A small sound classifier, trained from scratch.
Data: trained on synthesised imitations of 52 everyday sounds, one a clip, 39062 training examples, 149.4 epochs.
Rows from block 7, named by matrix and row number. Each number is 128 + 32 x the weight over its row's rms, rounded and kept within 0 to 255. All counts start at 0. Numbers have three digits each. After the name is the row's rms in percent of the matrix's.
# f: spatial gating (model.blocks.7.mixer.f.weight, 64x64), inputs 0-63
f.0 107:084091103085168121114126146123144160174187162213162194169127163111138194178076114092064111131110130158119101129091135121093148111093128158112165139127130124118154147162143146159100120067143121
f.1 124:090095120081083082108146124145196181178193176219163149167165134133125142122139123108112135128110128130169140171136153145163136136108153192201158148136147112130114140121113103129081137084126097
f.2 114:074120101116066084099139098159151205160177180167195142157139107101099109133080105094115101099091157134107166143164170146116171172179143141157171171111143127115110104133125115085119120104157099
f.3 106:106089106102082098048082089101129146144164157178172169187167142119089104102102081102111112095109118147137155187155166120127142122126186147147204177150127140141122129127114117081127100096103099
f.4 112:114078114096095131080074115113123101138157145191160192200174161156142111116100081094084099082117131137158135163213131127159132145138151122128132172158132132139137098122137083081105091111091091
f.5 113:104086082074110107090091088113125110137126150168181148197169127126132128165143078110129081084079128151129129162148184112148171153147153169154129127127130162123122096125133071081083109071063112
f.6 124:117122102064070123100137115055108115153136182167167179191177166157149124140111106105124083110109165145130148147141194167136143136181169172133153132132116158172121085104092096094096115125094153
f.7 108:108144129087071080117145105073065081125115158167173150154143181180186131153101124090145114121114139149141149125162186140180182120141137175162194165157164148178129127124126109119140108172125113
f.8 104:142132117119105045083133108119088039098139145166174148152160167177189129129120111109078099123126100115115112146142136133202176130139144197180160134141168140116158103132113140095099097130115088
f.9 129:136120124107140090068082119110129100064082137161149140150151173168185171169128140124117090095117147147158157156171156140161189189176169179155159121145182159185147113128106114121117109099153104
f.10 109:157179180143146117122070080091127126068051099127131153182170161178182134126131108098111094098109147108149172140147160140162149162202148141097135114124196143148128118162143109140097103105105152
f.11 115:170135152144162097136095085065130095112060067113171141159175172157177159149079139143130082135163155140168138163132165173164168157159163153110130101150132153132132097159162101108157106172099169
f.12 107:164150145160127135101118108043094099099149082118105136183176163147188145159162124069099089086143151110139172125168154135175202116121142219134139135131153115138135125140167132130134122087108106
f.13 106:164165132169147127133117112083056051119143144135108127172161160181193170149125121104089071092104151142139097124170187154165142137128156191164137137139157127147160098111124103100105077118087122
f.14 122:175173173152145118148139111097088057060096145139111079124158165150149160177117121114125114109131136145112152134123188181145192124125101175149190107124204165136175123165157139139131115099097134
f.15 112:149151180173179148151138125100104080071074127151110091082104149157213162171131142102124121081124107070132098140141156141157167153156132125189154151160124147153139119158141070114114110147082081
f.16 094:179135176140131132159116129121109051038030114114118157125101163149160163139170142106135097105130142111136124152126173133153141157138175118172168143177134131149149078103110092077088115150096149
f.17 104:129153140153200155136135143105113082092117060074098128123104136130147148136138106087077097077099142108113134113164151164169163171166178167143170122186187166152087122127122105119102076073131147
f.18 120:143144131142197184163162157134155086120086080051105123113137103119161115128067092112124107128065137157124110182136186131143131149143144182165163119130189188133134142149120084156082105124101137
f.19 101:141143104149148160191182176137143175104107093106068103108115121110108107086086152037084146142078131100139146108139142144149131186110152164132138098149162179194172135153112097110087138100104136
f.20 099:153128081133157139160164123166142176100107079102109102101093123182129125135069048125125075079158192103154123168133185157147123140128107129147135121143135203164162174147173111131104095164108142
f.21 113:156101134091117097170183144120123144093161109154105121095140085119171140120086089131126093124082164096163127101111097156123148139143123212143180167224167137185130148179130092101085125124107116
f.22 096:129125131088111180135162189145159125154140087151138100151110106138146148108106142143090044165124202113138141116130127142161146181182148121193121094148139134174218131136131134083075092154109108
f.23 090:139129173111127178120129122191129191104102111160124114111132125084129149127110146109112149128125134135100132126157142135100123116131155121177134102129212182162183129109220042086074081146110104
f.24 091:144109159109182190111182165132116126092154131193142135117078092126159139143161076086067130098151115152121135121137170145124059090118112126189169123127098093151148151155180150084076080129131115
f.25 067:123144157131152086152100156116126182112122082059074102053110127092113165125096065108098103171114057143135127154117119140091152078181098148081136120097115111108113096120095102104137082166166111
f.26 093:102099100080128170072195095144132109134134157195070118078122129134213085078119087161122091130078126150137119086157097099119102116133102186141104155131126161083148136099138135128139157139085095
f.27 087:143108126059155098099167105116112149092181128174119144109078072117088176155151148160189165127066139091160126092114117039130111082174142093137141090111099133129103102120102152124099134158119096
f.28 080:113116184147191162123164147151143113142146117182167130181114083101102168045107052091101115102105111182112121171083127125117122146127156136122091113154109169110179096126079109113080149127089139
f.29 077:127109132116098101134107149088162100142137099156122131133121133084153108134226124121072120153154147111084174167135116120149154184130167215099163097062108128107102089110156078087131103151154082
f.30 096:073076109127160158114092117133131119056145094157140094081105092112077081103145118125089178117135170157105164084130179086146149147143132092068151089090118093132136144056098135139150132111079159
f.31 084:124126101180066159110172144122116154168154150134142135137161152131132145110103082173120113099023116088084114084115128152091126214117158114150133115150095165090122064115115111096130131137180091
f.32 081:068130128184127162134187166124201165125164162116126107104104096123063081089143110112106174203074104080101092099111155129081131181123111137134141139137136127130126108167153128134166151126188124
f.33 094:104106119159176109130180166155146120104132117093137138123108140079110092086104110112117143143102115124051058151101113163095188163129162167172128243160110181136127146142152115158134148114137122
f.34 100:075076115096158075109157171107143142152150122132101108108079086082111092068087140129097151126112133081146059076075061116145116149107170136185166158145144150147119139121105082143127110159157154
f.35 098:104093110128180124085150139123179158149135125106140123118124110062102065053085167159141178153160183198131090067113142123145112214119121140097155148118157128160136126135125116150157110161148149
f.36 099:073129116130105124149158132130170174150141109140116128123130134117150115094091106111093080098126104150164022099055176084123086105126103102113134170189127142175187172139138143105104109117080093
f.37 097:083079079117108114128135115166118128128142169180121133113146129131131075106098162112126136135132144184188114066114077066113127140099144112157147153129170176178183113204161081066147107108127125
f.38 088:095101082077076149049141139139106136123120171211154139145180132156138110088092157129115143180121168145145087179098121081056089123152133113146172128142175148119168143129145098129124108093113158
f.39 095:084143107131120079136156164123078134130168213153128150162150154174171101155116101126119165113129173148172169169181115127090097071081111080150125146130172149124144179138136083174173146105161118
f.40 094:105081116103092076127103079130072122134181130143133189171103125123090091101147085075106101112109195117156138161136105074139064112084089110078111137139135133156137145105127078137089129098065112
f.41 097:055099112100140094100150120114126155116115184146134156152161107137087095116133099131101127116081134080148082122218163131068103083062048092112096108088126154141129123164146109099128140126093129
f.42 113:053087100118136150150140126157106188122110150119120115149124141105069112086148114144123114132082175144134153171163141102066049148114079027096136074082136138128123137140122129165110133096132151
f.43 094:104126153095157128161116097124150165147111117170143131093125148107113116101072153142096144155129136124139109182132179123077057074116061021072157148083158148110150189128127124143138137145150142
f.44 102:113058107107127103101153124128070178156167145103127144107139097115097076119131106096087121173088110115183120138139157125133064096074158086090043127143061096158110121136163090093146117122145117
f.45 080:092117098106158109156160127186074149161144151173121121157093094138101163073097148156117161184137168157150099143159145091141144041054103132110079117093132150108081110100132164095136139098158147
f.46 103:059116115084142107122154108127108101124155166177118114146116090121056111103072132124079128144075135150170111161154185150101116111088087063147113071043140164111129096144090123135132125162149144
f.47 102:054124151122166155142121132137136150107119171145151125095116075099074116096107100125071141121116114109134092108211207112104125130151049069129103099078073118099143127180137147113133148138100136
f.48 095:046113112089122141118146144102107149108115116143163151152112176120085082114145136119117139153127160133201128150165213147136122045137143081056057143108089098132143120150170110109119108148134145
f.49 106:070084121096141090123128096081090128079091095149154138156095098101078100101107141113099185152138124120113074176127162169107091126084138082058072114150177105077158112106144113158149120124165143
f.50 113:086126098079148123155181141131098173074132145089139142141114100053112134119131120124100201159104142064122129152126187140136126108142066123121058090119141140130076150174128144179160120121125191
f.51 082:068107122077129113134143109102140188057156089118091123133145157142128103116137119150075175146097107140133055106170146104051147122061109106131129062125154189124106092143102077121128119106144130
f.52 118:059051079088149113139124117096126146128114097154155114124172112154117087114122163119131124169132090066136119120155167078109103167113122095083043134083148127116186158094126127164147172169120159
f.53 090:056109095101171169157151114132083163116092059074138131117120124109139138096132114133114135154116127070111120189168138129073119093093117086106058092100066111108099164167090144129152151102085133
f.54 104:065114082071157141107099105152054119091093119156101065114104175132117200102069140097136127130145110080086105136162181105145134139129086067109082093124124105130134119151149108155125115075128139
f.55 091:098112120123114070155108070085108132123109058139076124120147081104113149154077107089089099112124124122122094134102158157119167111110080116087133089108172127075136152171142027117135112163075140
f.56 089:098104099143084115113174118108090114069141096123081141137131095137155164042173129127117119072101123116126162085100104070173092157160128111136062108087147164142105102155127135194092114124074115
f.57 087:194101113146139135133185111116136127122061174085117110135187050101142134092137067109181146101106094074092117126125117096094169152130114104143191111085132109136124170129168082160142146107127087
f.58 090:099134118136118105112136191086194118091169149086173178095133118053105148124109104073152139155171079132123123197106145188124122177101191142111124116118121129164149154133099080113104095140107098
f.59 075:127113146145155120094149150143134107148109113142161162157190080078059109156140118154151100119043124145060161098147091124128135055130150120185130138085114189165144162102153169123095105117121092
f.60 100:172125181147102107131222164159116083134084149138156121138098178075162060091117174096102136098125077144130129111087180132112161126072139104134089115082134132134144162101132140152135091112079153
f.61 103:185133097195099059148119147113122149164118101089122152080153128178089090136098137117135097114085129111088112096151115217148124120141165121102064125121073110134145104117067064110117154113109108
f.62 073:149114146197135154170135158166148128092150101151109058174156148128090154103100102139104175147126123151169180106159128089206109187125121138169139152142155088178189126114096091156137181142124122
f.63 091:056135125144160043109106150168105107139115087045112171147103117134084166078127111120127154125164115175158082109115156119164119132129096156126128156172140109124084159121185122112112114069100073